{
  "color_jitter": 0.1,
  "encoder_drop_path": 0.05,
  "encoder_depths": [4, 4, 4],
  "text_encoder_layers": 8,
  "text_encoder_activation": "swiglu",
  "beta2": 0.999,
  "batch_size": 256,
  "warmup_steps": 2160
}
Rows from block 9 of the image encoder of a small contrastive image-text model, named by matrix and row number. Rows with one number belong to one channel. Each number is 128 + 24 x the weight over its row's rms, rounded and kept within 0 to 255. All counts start at 0.
After each channel's rows are labels from the 100 images, of 14848, where the channel reaches its highest value: "strongest on" is what is common among them. Only what is clearly more common there than usual is listed. The data: drawn human figures in many poses.
# convs0: expand pointwise conv (encoder.blocks.9.convs.0.weight, 480x160x1x1), inputs 0-159
# convs1: depthwise 3x3 conv (encoder.blocks.9.convs.1.weight, 480x1x3x3), a 3x3 kernel
# convs2: project pointwise conv (encoder.blocks.9.convs.2.weight, 160x480x1x1, transposed), outputs 0-159

convs0.366 [142 100 112 119 146 149 126 135 153 129 122 154 121 139  73 124 143  88  98 169 199 136 117  97 117  60 141 138 135 144 126 142 176 162 159 120 116 119 106 134 118 113 138 148 130  98 124 134 144 125 130 137 128 177 170 143 139 114 121 146 102 131 143 131 108  89  99 127 112 142  91 128 100 157 131  89 117 149  73 101  99  84 124 130 110 104 144 139  96 129 120 168 140 116 130 132  93 145 165 146  84 112 131 124 145 140 156 162 140 137  95 167 124 148 129 123  96 169 202 139 126 124 131  90 166 136 135 145 145 179 166 137 130 134 140 140 113 142 123 150 132 112 135 102 133 112 145 132 113 123 134 143  83 103 116  91 139 170 139 149]
convs1.366 [ 97 109 103 156 128 153 154 119 161]
convs2.366 [124 154 166 128 158 155 129 119 102  97  80 150 149 112 161 126 142 134 169 121  90 131 148 124 129 124 113 135 132  97 119 162 116 123  66 128 153 164 170 135 123 149 138 142 125 151  82 145 103 131 142 134 136 108 147 116 109 130 124 112 133 120 156 141 124 129 151 148 109  96 128 152 115  66 107 146 103 150 105 155 139 151 113 154 135 134 127  93 137 116 128  97 127 137 128 165 161 119  89 125 101 124 109 180 122  67 135 123 110 120 120 120 115 145 112 160 102 126 110 131  90 123 140 122 122 156 167  92 106 100 137 136  99 123 115 133 151  64 130 217 131 142 137 137 154 136 125 137 165 153  93 133 188 154 133 176 107 127 121 127]
strongest on: lying

convs0.272 [124 158 164 165 102 149 151  97 125 141 114 115 132 116 180  92 110 191 168 106 117 110 142 124 146 137  97 133 115  95 107  95 106  96 102 107 160 143 159 148 119 148 127 100 124 162 106 113 133 127 138 117 107 116 107 105 132 114 120 103 145 121 144 160 118 125 167 112 143 111 112 112 154  76 133 127 150 118 183 153 143 160 137 153 153 178 105 117 133 119 127  76 128 123 111 157 150 126  99 123 136 160 134 140 115  99 111 141  98 106 125 125 109 100 119 124 151 137  69 109 105 169 127 118 113 107 142  82 123  97  84 114 149 143 118 124 143 113 137 111 121 144 101 111 147 136 114 127 170 135 119 104 174 192 106 172  85 104 107 120]
convs1.272 [115 115 110  81 114  85 135 143 126]
convs2.272 [150 133 143 112 130 124 149 144 150 129 103 167 171 143 107 111 118  80  91 148 156 144 124 132 104  58 102 110 134 134 132 119 148 130 142  93 141 118 147 144 113  90 144 133 137 131 151 121 115 143 137 112  89 121 146 178 159 139 101 122  99 115 150 146 128  92 111 131  94 129 128 110 125 135 137 153 135 165 142 125  97 125 183 149 193 124 149 118  90 136 113 155 154  93 115 167 134 146 106 168 106 135 171 120 117 110  85 135 123 111  78 129 104 122 126 120 122  94  94 138 112 100  83 125 116 142 154 139 200 127 133 112 136 177 114 101 122 142 128 124 127 129  83 141 112 165 118 176 150 142 101  98 145 138 130  80 110 125 115 136]
strongest on: kicking

convs0.27 [ 80 122 163 108 149 115 160  92 180 124 114 107 119 142 114 111 119 109 121 168 141 141 212  97 137 114 149 164 115 128 115 139 136 123  87 114 117 152 143 119 145  92 108 145 131 117  90  90 116 140 173 147 130 130 143 107 142 126 135 108 124 132 109 106 139 124 107 158 141 124  91 111 108  92 114  93 133 157  86  83 124 118 147 161 143  97 134  98 109 108  95 115 133 133 126 156 150  83 167 134  83 118 113 159 101 131 154 164 127 157 109 159 123 145 141 131 115 179 158 175 105 123 137 129 116 173  79 133 106 135 117  77 135 135 103 155 125 111 157 142 110  90 133 127 148 136 137 107 130 147 112 119 157 140  92 149 123 133 141  90]
convs1.27 [169 138  92 163 123 100 123 119 131]
convs2.27 [126 163 172 120 131 142 140 137 154 125  93 170 152  95 162 115 147 172 124 108 144 136 147 136 124 159  91  95 136 101 133 140  90 129 101 123 141 151 171 150 129 173 130  99 117 151 116 137 112 142 111 148 101  92 135 100 144 148 114 127 139 119 161 133 130 153 157 123 146 133 130 119 115 112 123 167 108 133 155 116 117 166  96  86 172 147 119  79 142 145 124 126  99 156 110 148 149 123 107 119 124 133  97 138 141  83 103 124 123 149 128 124 145 120 148 153 128 132  98 130  75 150 114 146 129 154 176 126 124 101 134 169 112 104  91  92 191 118 137 155 118 161  84 177 122 105 105 139 178 107 123 125 179 136 119 111  89  91 143 152]
strongest on: kicking; white trousers; white top

convs0.362 [142 108 111 127 141 124 117 154 172 155 117 143 147 128 128 148 165 152  97 131 146 144  83 101  87  96 136 103 107 162 128 169 123 168 149 131  80 105 119  96 161 154 160 141 136 134 160 141 100  91 117 100 141 133 159 101 123 132 154 161 137 147 134 126 103 121 146 146 101 140  99 122 137 172 151  91  93 123 124 136 156  90  80 122 112 133 151 162 106 101 141 140 134 137 148 118  95 107 140 111  88 144  94 143 169 143 138 114 119 185 105 129 135 148 122 179 162 112 130  99 136 135 158 132 113 146 138 153 137 148 103 156 174 142 123 179  98 127  99 136 129 123 147 128  94  98 143 102 121 142 135 129 103  91 133  58 156 103 127 134]
convs1.362 [113 127 138 118  96 153 116 121  74]
convs2.362 [110 115  83  93 177  99  98 121 167 155 131 143 146 119 141 153 131 153 108 145 180 110 159 149 113 126 124 101 123 140 134 100  94 153 159 148 102 133 111 117 123 152 127 109 141 124 163 114 139 127 146 133 117 112 133 138 159 159 151 127 121 124 119 106  96 105 123 143 139 167 108 133 160 173 143 112  84 141 137 105 162 117 118  91 120 142 148 162  90 147 145 151 111 105 137 130 115  83 148 147 127 120  89 127 157 145 101 157 142 196 138 160 139 146 138 121 158 146 130 118 143 119 132 144  98 128 152 191 127 135 119 138 183 158 138 135 110 150 130  95 142 128 123 155  66 142 137 126 111  92 128 104  97 105 113  52 118  90 142 140]
strongest on: grey top

convs0.225 [157 125 149 144 131 163 115 201 134 123 136 124 129 158 120 138 132 145 140 131 148 128  97 110 115  72 112 157 129 187  96 167 142 102 142  98 107 131 135 152 174 129 155 164 125 151 141 154 136 125 134  88 176 140 129 120 105 104  99 157 143 133 126 135 123 150 143 112 122 136 137 140 144 139 122 128 114 128 128 134 136 128 126 203 117 116 133 160  66  86 138 104 125 100 118 137 131 124 136 109  85 152 100 150 179 120 145 115 105 145  92 164 130 168 105 144 103 118 115 130  92 152 155 136  76 154 180  79 138 114 105 127 146 107 128 161 130  95 107 141 129 140 139 135 110 127 131 115 139 165 145  82 101 107 158 121 111 139 165 127]
convs1.225 [145 140 161 130 146 155  96  98 102]
convs2.225 [121 132 107 162 140 153  83 145  87 116 165 146 135 107 114 143 128 112 135 105 154 116 112 137 123  92 134 125 108 156 184 109 110 151 151 129 129  75 129 122 114 143 116 138 165 118 170 174 165 123  82 100 138 149  91 162 132 168 118 126 135 118 133  82 119 152 122  91 110 146 115 130 189 177 124 150 143 109 128 124 125 115 126 120 117 141 102 145 140 127 198 144 149 133 129 126 105 140 150 135 172 103 117 136 169 123 153  86 129 141 155 141 113 114 127 116 109 135 124  85 153 112 110 102 133 114 117 131 184 143 143 161  93 125 153 130 109 171 114 121 150 149  96 142 125 122 173 144 109 121 120 148 113 112 172  99 136 100  71 133]
strongest on: grey top; grey trousers; walking

convs0.201 [116 110 121 137 114 110  98 117 142 141 162 170 137 110 120 162 181 123  81 142 125 109 127 124 117 135 167 110 107 160 160 111  88 158 168 132 113 108 108 111 147 146 119 137 132 141 140 153 119 119  94 102 164 113 102 113 142 149 131 127 154 157 130  97 119 143  96 141 148 175 123 121 161 166 148 145 100 145 131  98 156 116 117  83 123 166 144 123 124 137 147 155 139 172 126  95 128 114 144 128 134 127 122 118 178 168 120  89 125 161 138 100 116 141 127 138 156 113 149  82 153 154 103 144 148 123 109 175 158 144 134 124 139 122 106 106 125 156 126 110 172 125 104 132 107 117 185 118 119  83 114 162 116 102 126  57 180  87 106 132]
convs1.201 [ 95 158 121 134  94 131 126  84 135]
convs2.201 [125 110 121 122 129 173 138 206 147 145 114 131 137 136 124 120 104 160 123 147 188 140 123 136  96 118 171 113 112 117 135 123 118 157 159 161 124 132 137 170 121 130 142 139 155 152 168 133 145 102 135 147 121 124 169 128 144 145 151 112 104 109 122  83 111 183 135 142 120 149 116 129 137 149  92 160 118 103 127  77 130 139 134 104 107  79 114 143 122  79 146 173 144 112 146 110 126 140 150 140 157 165 150 124 134 135 119 136 167 167 112 140 146  95 158  96 156 134 138 156 119 131 126 138  96 115 134 163 123 101  94 150 128 150 141 126 160 133 127 129 107 117 106 156  94 139 103 147 126 100 185  59  76  92 119 101 123 136 129 139]
strongest on: lying; hands on hips; brown top

convs0.179 [143 108 148 148 144 142  97 143 114 162 159 152 108 137  89 127 143 124 110 144 145 125 100  82  98  77 146 115 113 156 176 121 126 163 176 133  96  81 127 164  92 127 124 151 136  92 162 151 131 108  98 149 154 173 128 152 135 158 144 152 103 127 146 133  79 104 110 117  70 155  78 125 162 165 138 120 124 121 102 104  86 110 109 129 110 130 123 134 128 136 152 130 163 135 131 122 110 147 154 141 118 118 132 141 145 116 136 107 142 165 121 156 118 120 116 110 120 135 171 130 178 106 104  97 135 136 122 133 182 161 138 159 110 129 153 138 118 153 119 148 136 148  85 138 116 141 193 123  71 118 126 143  99 104 141 117 147 140 105 131]
convs1.179 [142 117 141 132 125 137  94  97  79]
convs2.179 [123 142 161 130 152  95  81 106 109 111 147 147 152 157 134 126 146  69  93 129 104 136 155 136 124  72 116 134 128 125 188 124 131 130  89  84 122 117 172 106 124 110 101 154 140 122 137 118 120 161 130 118 138 142 132 150 117 129 107 142 110 123 138 126 170 106 115 124 103 134 121 134 137 107  90 115 120 159  83 105 133 109 141 165 151 128 131 113 121 149 124 133 158 134 108 156  89 115  93 137  88  64 110 151  94 164 154 109 132 109 140 137 119 146 107 142  99 130 144 139 143  94 124 100 139 163 114 131 168 147 157 101  91 145 121 139  96 111 119 150 149  91 127 121 127 172 185 124  98 148  71 152 178 141 156 151 118 143  95 115]
strongest on: lying

convs0.113 [123 107  98 128  97 101 132 137 134 169 118 140 144 156 125 107 126 149 111 128  88 173  84 172 124 143 124  75 153 156 130 131 114 130 184 121 105  80 131  92 113 123 153 107 152 134 136 104  60  99 137 137 118 122 116 147  96 135 150 105 150 181 161  73 121 118 131 154 109 115 122 121 132 143 139 142 148 146 113 175 134 102 115 142 142  96 119 151 130 135 163 139 142 108 160 125  98 125 125 149 117 177 150 111 152 130  83 106 120 100 100 100 132 111 125 126 157 103  85 134 172  95 108 143 100 131 111 142 124 158 122 112 157 144 143 173  89 173 135  83  88 132 156 138 119 120 123 113 139 126 151 118 111  93 138  99 149 108 144 121]
convs1.113 [154 139 144  91  98  88 123 136 116]
convs2.113 [127 155 149 113 140  96  86 136 138 156 139  86 105 136 126 139 133 156 191 123 110 148 109 100 125 102  88 150 170 151 117 186 123 121  70 118 126 133 152 143 138 120 161 118 116 116 108 111  84  97 131 165 149 109 126 122  75 154 109 155 137 143 110 159 101  93 124 100  99 116 143 121 129 117 104  97 149 117  93 165 141 127 127 166 104 138 116 132 172 137  85 111 129 141 128 145 134 117 133 133  82 133  91 136 117  63 132 113 103 122 118 102 117 103  90 109 105  89 143 125 125 114 104 172 133 150 137  93  72 106 136 128 124 127 124 175 131 129 135 110  95 164 149 126 150 130 154 148 147 152 131 142 130  95 131 146 122 175 141 145]
strongest on: splits

convs0.117 [152 115 147 122 153 135 146 165 147 134 114 124 126 130  93 118 148 126 128 163 124 156 130  84 121  63 129 146 105 154 127 162 154 130 116 113  64 136 158 126 146  98 106 181 145 110 138 132 129 127 130 142 154 152 144 124 137 113 155 149 104 139 123 141 135  82 116 136  76 138  83 126 122 134 125  81 117 142  73 122  87  95 109 162 101  92 175 100 103 129 128 121 138 114 145 160 133 102 169 139  97 112 118 160 143 102 169 147 100 155  87 174 149 166 119 153  93 134 170 159 111  90 142 114 122 153 162 116 151 165 132 142 150 143 128 157 120 122 156 162 129 146 142 109 123 142 150 115  95 155 124 120 106  94 139 130 135 141 143 148]
convs1.117 [140 105 144 153  88 160 142 106 148]
convs2.117 [112 168 162 134 105 104 113 100 128 105 148 161 160 133 156 114 121  72  90 128 129 154 159 157 130  93 113 148 139 100  99 111 133  92 108  91 139 106 165  86 129 114 121 150 139 144 115 123 132 143 131 112  94 113 116 171 126 118  80 140 114 125 141 129 170 122 126 126 146 105 150 139 100  81 106 135 149 125 122 116 148 148 149 159 200 159 136 116 111 146 116 126 143 138 110 156 127 102  96 145 106  99 146 148  85 130 121 107 134  88 112 101 104 168 109 119 114 131 106 106 150 109 122 107 137 129 122 103 177 115 142  62 122 154 103 110  92 111 117 134 112 107 142 109 145 180 126 140 148 113  79 141 165 139 152 144  90 117  89 106]
strongest on: kicking; grey trousers; lying

convs0.356 [125  93 146 125  97  92 147 121 145 135 130 113 152 144 133 148 115 118  97 101  81 124  93 178 106 167 109 117 148 172 121 125 112 123 139 119 130  95 115  76 165 121 142 113 120 136 127 119  78 129 125  66 141 125  95 106 110 143 111 114 198 147 134 110 164 184 146 142 175 120 153 116 135 148 120 171 152 171 126 152 141 110 125 137 178 115  92 122 133  96 153  99 116 114 160 140 112 110 103 123 107 175 122 105 142 170  84 102 113  96 106 103 139 119 111 162 151 107  87 113 124 115 146 148  95 128  99 114 148 138 107  82 137 111 110 146 115 127 110  88 106 102 156 131 129 125 127 119 130 147 146 138 139 121 127 119 155 124 142  99]
convs1.356 [114 121 111 150 140 152  93 102  89]
convs2.356 [139 187 102 115 116 142  89 114 124 145 146 107 103  82 125 126 149 103 134 101 110 127 114 128 155 146  86  89 131 137 182 158 147 134 122 128 136  95 122 108 131 163 151 112 154  93 135 149 113 100 103 137 135 120 135 172 130 124 110 138 144 174  99 140 137  89 134 102 138 108 162 154 104 135 112 124 115 115 122 175 159 104 120 140 116 155 129 129 174 166 105 128 133 175  94 139 132 152 137 113 142 115 115 116 137 100 152 125 114 145 163  74 127 103  85 176 103  86 149  99 128 166 138 155 167 133 117 151 127 124 122 142 102 139 142 164 140  97 115 168 112 157 163 149 164 163 141 110 129 112 136 158 122 127 174 112 132 147 133 183]
strongest on: splits; running

convs0.184 [157 131 115 112 101 119 167  97 144 111  85 129 170  91 100 121 134 172 102 138 115 161  96 119 118 163 127  82 137 120 112 139 145 143 152 109 143 138 147 126 105 138 148  94 141 137 161 115 116 115 122 160 114 114 137  92 137 141 150 138 113 111 173 162  90 103 131 148  99  77 147 129 100 106 186 115 112 149 150 152 104 132 136 116 130 117 173  96 109 111 121 156 111 124 131 174 183 158 111 136 131 134 118 126 100  71 112 143 123 106  64  95 129 118 145 127 172 104 112 103 135 104 123 147 124 146  97 140 129 117 146 141 158 148 105 148 160 155 113 114 113 162 135 139 133  79 115 105 165 114  93 116 118 155  85 100 134 109 138 151]
convs1.184 [104 126 139 147 137 152  77 113 103]
convs2.184 [ 84 162 105  94 180 104 126  78 138 137 116 100 101 116 115 114 111 119 142 117 103 155 133  97 173 140  98 141 173 130 110 154 157 122 100 140  88 128 145  89 140 161 156 113 128  65 158  97 127 101 135 179 116 134 127 140 109 123 169 136 130 118 131 143  93 128 148 128 102  93 133 128 112 123 146  98 159  69 139 137 101 168 119 144  84 158 129 135 162 147 132 120 108 143 139 138 129 142 157 109 122 129  87 158 105  98 137 118 103 127 132  89 115 115 112  70 114 117 153 111 140 101 156 116 147 130 112 102  88 106 106 134 140 125 121 187 105 128 103  98 106 163 152 135 144 128 151 100  99 135 104 140 125 115 131 149 135 157 145  94]
strongest on: splits; star jump; pink top

convs0.449 [ 97 152 131 127 151 117 152 162 136 145 103  85 138 128 123 115 118  95 145 116 145 141 133  94 129 116 162 168 112 128  98 125 146 110  85 127  77 162 139 129 161 133 147 185 100 100 107 133 137 128 133 116 106 156 167 142 103 110 118 164 127 132  99 162 150 106 137 170  97 118 138 160  95 137 103  96 139 113 102 112 101 131 105 159 100 133 131 124 107 106  96  95 140 108 166 142  93 120 152 129  95 103 130 150 126 136 169 142 115 187 145 159 169 145 102 128 100 135 159 135 116 130 157 128 136  86 170 110 125 139 104 161 137 160 148 131  86  95 129 163 133 112 162 132 146 143 124 103 125 176 106 159  93 110 137 160 125 177 158 134]
convs1.449 [ 90 115 152  87 120 147 109 117 149]
convs2.449 [102 151 129 123  96 153 110 102 160 111  85 191 145  98 115 109 141 102  99 164 127 113 131 142 132 152 116 106  94  85 128 147 112 120 121 121 158 158 161 115 115 151 126  97 129 149  92 144 105 155 151  97 125  67 142 107 163 125  84  95 144 145 162 129 134 100 137 113 155 150 115 149 120 109 135 113 120 177 162  99 158 145  96  90 174 154 122 112  81 183 140 145 137 161 120 140 151 106 106 137 133 116 144 116 140 123 127 148 118 135 117 106 127 143 156 148 137 157 138 125 100 160 113 154 107 168 129 176 119 103 189 128 113 120 115 138 176 135 131 140 111 117 117 136 121 152 104 143 163  78 127 136 150 161 132 108 144 103 130 144]
strongest on: kicking; handstand

convs0.175 [149 138 116 127 108 113 146 134 130 112  91 100 170  93  97 124 110 144 122 154 112 169 111  84 133 129 158 106 138 110  91 167 170 121 102 115 114 151 137 138 123 119 138 147 146 147 142 128 146 109 141 156 142 115 156 134 135 101 147 135  71 115 123 197 108  90 103 175  61  85 143 133  90  96 151  93 139 119 132 132 113 148 168 141 116 105 197  94  93 133  98 128 131 104 143 161 169 124 117 125 123 128 141 149 102  70 150 138  99 110  84 118 108 139 100 116 127 112 143 115 126 119 135 145 112 121 125 102 122 118 132 145 173 180 116 140 142 129 119 122 122 161 155 107 123 124 128 135 156 140  77 114 102 141 119 131 140 148 132 151]
convs1.175 [138 136 130  96 111  95 161 108 161]
convs2.175 [141 138 142 113 123 137 132 108 121 121  92 127 136 106 133 105 128 111 131 139  74 162 113 125 141 109 119 141 140 125 127 151 163 133  64 108 118 133 150 107 112 124 141 170 139 113 114 118 113 127 173 152 142 125 139 150 111  74 156 111 110 157 134 138 119 101 109 200  83  77  91 117 137  77 106 106 133 145  93 146 120 127 151 183 138 129 158 121 117 123  97  96 140 125 124 175 101 135 113  98  91 155 126 147 106 111 132 137  97 104 110 144 114 141  98 142 136 130 130 140 129 134 135 125 125 129 142  89 120 162 118 127 163 146  95 166 115  83 125 192 128 133 183  99 125 151 150 123 144 181  85 141 150 148 107 172 123 141 142 127]
strongest on: splits; green trousers

convs0.130 [123 121 107 138 125 149 116 119 160 160 110  88 117 125 112 112 124 142 185 117 140 127 146 100 169  96 132 155 132 135  67 135 162 137 123 113 116 112 115 127 148 111 177 123 144 120  73 111 122  97 158 133 143 149 138 118 109  90 141 122 120 140 119 141  86  82 116 145 115  95 117 111 119 121 140  86 132 137 110 161 152 106 156 180  90 138 142 144  99 107 105 114 110 120 128 137 129 117 163 134 101 156 107 145 147 120 149 171  84 132 109 163 130 129  92 124 126 161 149 112  99 176 138 146 140 108 125  96  72 174 111 115 200 161 134 168  98 109 122 117 130 148 156 111 145 120 125 121 145 171 122 126 109 162  95 126 134 143 152 156]
convs1.130 [109 103 105 115 159 106  99 130  95]
convs2.130 [121 125 114  80 137 145 113 126 101  93 120 150 154 107 107 157 131 151 123 126 130 130 127 139 134 156 159  92 148 128 141  89 144 166 128 174 114 128 105 131 128 162 153 160 135 117 116 183 197 165 151 149 147 107 136 171 169 120 119 115 122 132 148 100 130 134 106 168 128 138 107 136 134 187 133 165 103 118 159 132 109 167 127  99 128 155 121 156 105 146 167 150 127  95 162 116 105 150 143 123 165 105 124 129 137 132 155 127 105 148 142 145 103 155 128 111 141 172 113  90 125 111 152 102 117 105 153 134 141 123 173 149 119 169 137  94 164 150 109 153 170 121 103 157 107 123 118 116 112 115  93 165  58 139 127 105 107 111 108 132]
strongest on: splits; star jump

convs0.353 [162 147 174 168 158 139 114 108  82 128 135 104 122 173 130 138 125 178 158 110 102 114 146 132 118 119 112 160 102 142 147 150 103 116 161 112 142 114 159 159 121 113 118 128 122 127 140 123 114 100  99 121 169 144 103 100 120 160 105 112 143 105 139 142  99 151 149 115 109 106 118 135 171  88 155 169 119 108 141 145 141 147 111 158 127 123 113 107 135 111 176  69 163 147 115 125 172 142 122 144 105 150 114 176 146  69 118 129 138  98 123 119 127 123 140 113 124  79 119 104 125 106 123 128 102 160 158  97 132 100 111 106 107  70 133 154 158 137 150 132 107 173  74 150 147 148 144 140 127 132 123 105 155 141 168 150  87 107 120 129]
convs1.353 [ 95 116 129  89 105 149  94 111 126]
convs2.353 [145 143 137 152 136 187 102 120  80  97 142 127 128 111 128 121 134 130 148 120 105 128 148 125 134 115 128 129 118 135 163 151 126 152 151 139 139  74 117 139 112 146 142 169 155 140 142 158 132 114 116 123 151 123 102 152 123 133 129 146 163  97 128  81 106 185 125 123 121  99 117 135 161 136 155 200 122 115 107 147 147 131 142 174 140 150 131 121 154  86 177 101 129 147 124 167 133 161 148 109 166  98 126 150 180 109 139  74 119 144 129  96 103 136  80 115 127  78 117  84 140 104 119 134 110 136 141  90 136 103 122 125  80 133 151 106 160 134 142 182 131 127 116 165 158 129 144 104 125 136 105 166 131 139 159 153 120 115  91 145]
strongest on: grey top; grey trousers

convs0.380 [173 142 150 146  99 151 172 127 109 130 105  95 133 127 140 101 110 191 146 123  99 152 123 122 126 124 123 135 111 140 108 121 142 109 129  83 120 114 138 146 120  95 126 127 120 122 136 119 128 130 125 148 125 148 116 112 130 114 134 106 131 127 142 190 138  94 129 155 111  73 125 102 109  67 150 139 131 132 126 174  72 132 139 179 138 132 148 100 119 119 117  98 138 110  98 173 161 135 110 135 132 170 144 153  97  91 127 156 110  64  91 143 171 118 126 146 132  93  91 126 127 116 135 118 115 138 158  74 145 113 102 129 165 149 127 135 141 134 159 118  90 183 126  90 153 104 124 113 151 132 109  86 131 159 131 157  91 119 129 149]
convs1.380 [110 103 100  94  99 102 147 148 124]
convs2.380 [136 140 146 135 109 126 170 112 121 129 113 117 131 129 117 119 108 133 124 139  98 148 145 134 117 129 110 111 127 142 106  98 136 107 120  91 124 129 130 135  86  94 132 126 103 138 150 118 121 162 151 159 126 111 126 142 135 127 116 125 113 134 164 151  91  78 119 120  82  92 120 101 151  79 150 108 177 152 114 136  72 132 162 175 170 138 183  94 115 135 126  83 141 109 141 191 143 147 116 128 111 147 148 156  90  92 106 122  85 110 106 130 112 108 120 128 136 134  89 127 135 146  87 150  67 111 140  99 159 129 120 149 146 137 113 135 152 135 129 124 115 167 120 125 101 148  99 118 132 131  79  99 119 184  75 172 123 130 148 153]
strongest on: kicking

convs0.22 [110 115 109 120 122 100 120 127 154 196 100 133 158 137 118 102 110 144 116 117 107 158  84 141  99 132 133  73 127 132 137 130 111 164 180 118 101  91 118 108  86 116 160 107 138 116 163  78  47  93 141 152 124 118 124 126  96 135 153 109 112 138 155 111  79 113 135 149  67 123 111 128 157 148 148 132 149 153 115 152 136 114 111 147 127 101 126 143 117 142 164 118 141 132 162 145 102 142 118 132 117 158 129 129 145 117 107 125  98 138 123 131 138  93 140 140 156  99 121 129 170 102  90 144 105 150 121 163 109 168 122 146 149 143 169 150 106 181 119 107  74 147 141 173 103 141 139 139 136 125 127 141 128 107 125  96 157 133 146 137]
convs1.22 [ 91  91  89 125 109 112 143 129 133]
convs2.22 [122 130 157 121 158  97 140 148 139 150 110  95  70 143  95 113 105 115 135 143 119 130 138 114 133 168 138 141 109 149 138 127 135  87 128 141  93 105  95 143 126 147 143 150 118 133 118 128  89 108 124 140 148 105 153 138 118 145 128 139 122 144  80  98  97 119 118 134 110 124 125 126  96 107 118 126 105 113  78 139 141 115 133 146 115 113 156  94 165 139 106 116 138 149 133 118 149 113 165 111 137 121 144 117 124  94 111 116 124 183 121 105 160 100  89 137 124  91 149 152 171 138 117 188 133 157 132  95 107 124  72 138 135 114 121 116 136 132 185 193 108 174 177 181 173 147 111 110 130 133 163 106 156 107 142 165 137 127 181 125]
strongest on: lying; waving

convs0.169 [122  86  93 120 117  97 117 106 127 144 126 123 129 149  91 135 120 133 136 117 114 122 115 198 121 153 113  98 164 169 142 118 111 122 212 125 127  91 118 119 118 117 168  86 152 134 134 113  79 111 128 126 152 131 121 133 107 164 137  86 141 120 154  90  94 125 121 114 142 145 132 137 139 158 142 143 154 158 131 168 144  94 131 120 122  95 100 143 135 144 182 128 126 121 156 108  99 128 126 158 138 141 127  87 178 137  60 115 116 101 101 103 133 105 131 113 124 109 122 131 140  98  78 136 114 148 112 164  87 145 145 103 119 119 155 142 123 167 136  81 125 122 142 161 139 144 122 153 119 123 179 137  97 116 139  86 149 130 147 124]
convs1.169 [151 142 144 100  86  96 124 153 127]
convs2.169 [143 119  87  98 146  92 126 135 143 175 114  74  94 140 100 142  85 142 179 134 143 137 134 129 117 125 128 142 140 127 103 140 128 126 173 131 147 128 107 150 136 111 140  86 117 105  99 118  94  99 143 157 117 141 143 109  93 181 101 110 131 136 116 160 110  71  91  67 129 148 148 124 116 141 105 108 127 157  98 176 124 113 124 118 119 117 134 139 136 145 120 145 123  87 134  94 154 123 167 175 102 131 126 130 125  68 122 157 128 140 134 105 141  89 125 134 110 116 133  97 135  88  87 147 139 152 130 136 103 111 142 125 138 137 160 155 129 158 143 108 101 163 148 115 174 153 126 150 177 121 169 124 101 129 127 113 157 150  96 157]
strongest on: splits; hands on hips

convs0.251 [133  99 132 133 133 114 129  95 113 118 144 112 143 189 142 143 142 157 150 126 123 102 146 145 127 130 107 149 123 167 120 145  99 125 158 100 142 104 151 147 134 104 103 141 124 132  91 116 127 147 116 131 154 161 124  76  78 123 124 126 185 116 142 146 111 127 160 139 151 115 118 146 125  85 151 133 108 129 105 136 132 117  94 181 107 102 127 114 112  78 166 112 129 123 132 156 142 102 115 170  69 136  73 173 134 109 142 137 159  95 109 140 189 162 156 140 103 132 136 137  96 120 159 139 106 161 166 101 112 113 143 100 127  87 136 156 150 121 142 102 101 148 103 107 145 112 120  92 123 124 148  83 132 138 108 123  86 127 165 161]
convs1.251 [149 134 123 150 191 131 118 138 122]
convs2.251 [127 123  90 103 147 150  92 115  85 114 137 134 129 164 138 137 113 119 162  80 118 128 153 151 158 119 131 133 125 155 145 102 130 136 160 124 142  97 145 128 101 109 125 134 143  99  95 130 147 157 116 130 121 187 109 122  85 125 113 119 173 113 151 113 130 122 149 137 152  92 125 175 120 112 101 164 110 140  88 160  87 127 116 168 102 109 124 130 119  99 199 137 110  91 136 150 103 129 142 176 137  92  78 183 120 118 164 121 151  95 157 156 173 136 126 135  89 179 127 122 143 116 161  99 131 123 137 116 145 135 162 128  96 110 174 158 127 110 116 156 128 146 130 149 150 145 135 106 125 128 112 111 113 135 117 146  86 136 144 161]
strongest on: grey top; grey trousers

convs0.441 [103 104 142 104 155 136 150 122 149  93 139 135 113 160  91 152 161  88  74 170 161 123 149 141 100 137 137 126 117 147 154 136 114 120 123 151 122 144 133 108 139 101  97 153 118 123 145 145 136 188 129 124 108 120 139 144 167 157 107 134 130 129 114  76 163 148 110 150 169 151 105 122 122 162 132 125 127 144  87  65 104  82 108 116 135 103 117 115 131 135 130 133 140 135 164 113 111 106 155 153 134  97 122 116 138 181 118 145 177 145 135 155 123 160 174 139 112 147 139 187 118 116 133 104 114 153 101 172 144 122 148 115  95  93 106 116 145 126 145 121 122  51 123 136 110 124 111 135  88 109 171 140 126  95 127 110 140 142 141 106]
convs1.441 [149  90 153 147  92 149 141 112 138]
convs2.441 [110 126 141 128 168 132  99 102 141 170 137 105 122 124  83 113 111 130 105 137 174 135 138 113 109  87 136 163 137 149 111  71 134 142 160 101  97 103 131 134 104 131 138 132 135  88 179 100 108 131 136 139 116 157 115 168 152 162 158 125  91 136 145 155  82 110 110 157 119 102 105  90 174 149 130 123 132 111 158 119 110 114 191 152 123 155 147 139  76 141 126 111 159 115 101 113 116 157 156 153 101 165 110 146 141 145  84 152 140 139 105 179 100 108 141  91 151 127 110 120 156 143 114  80 155 141 145 127 150 135 117  90 159 153 106 131 114 140 110 105 118 146  85 149  92 142 169 149 124 113 123 126 128 159 139 126 127 125 133 107]
strongest on: kicking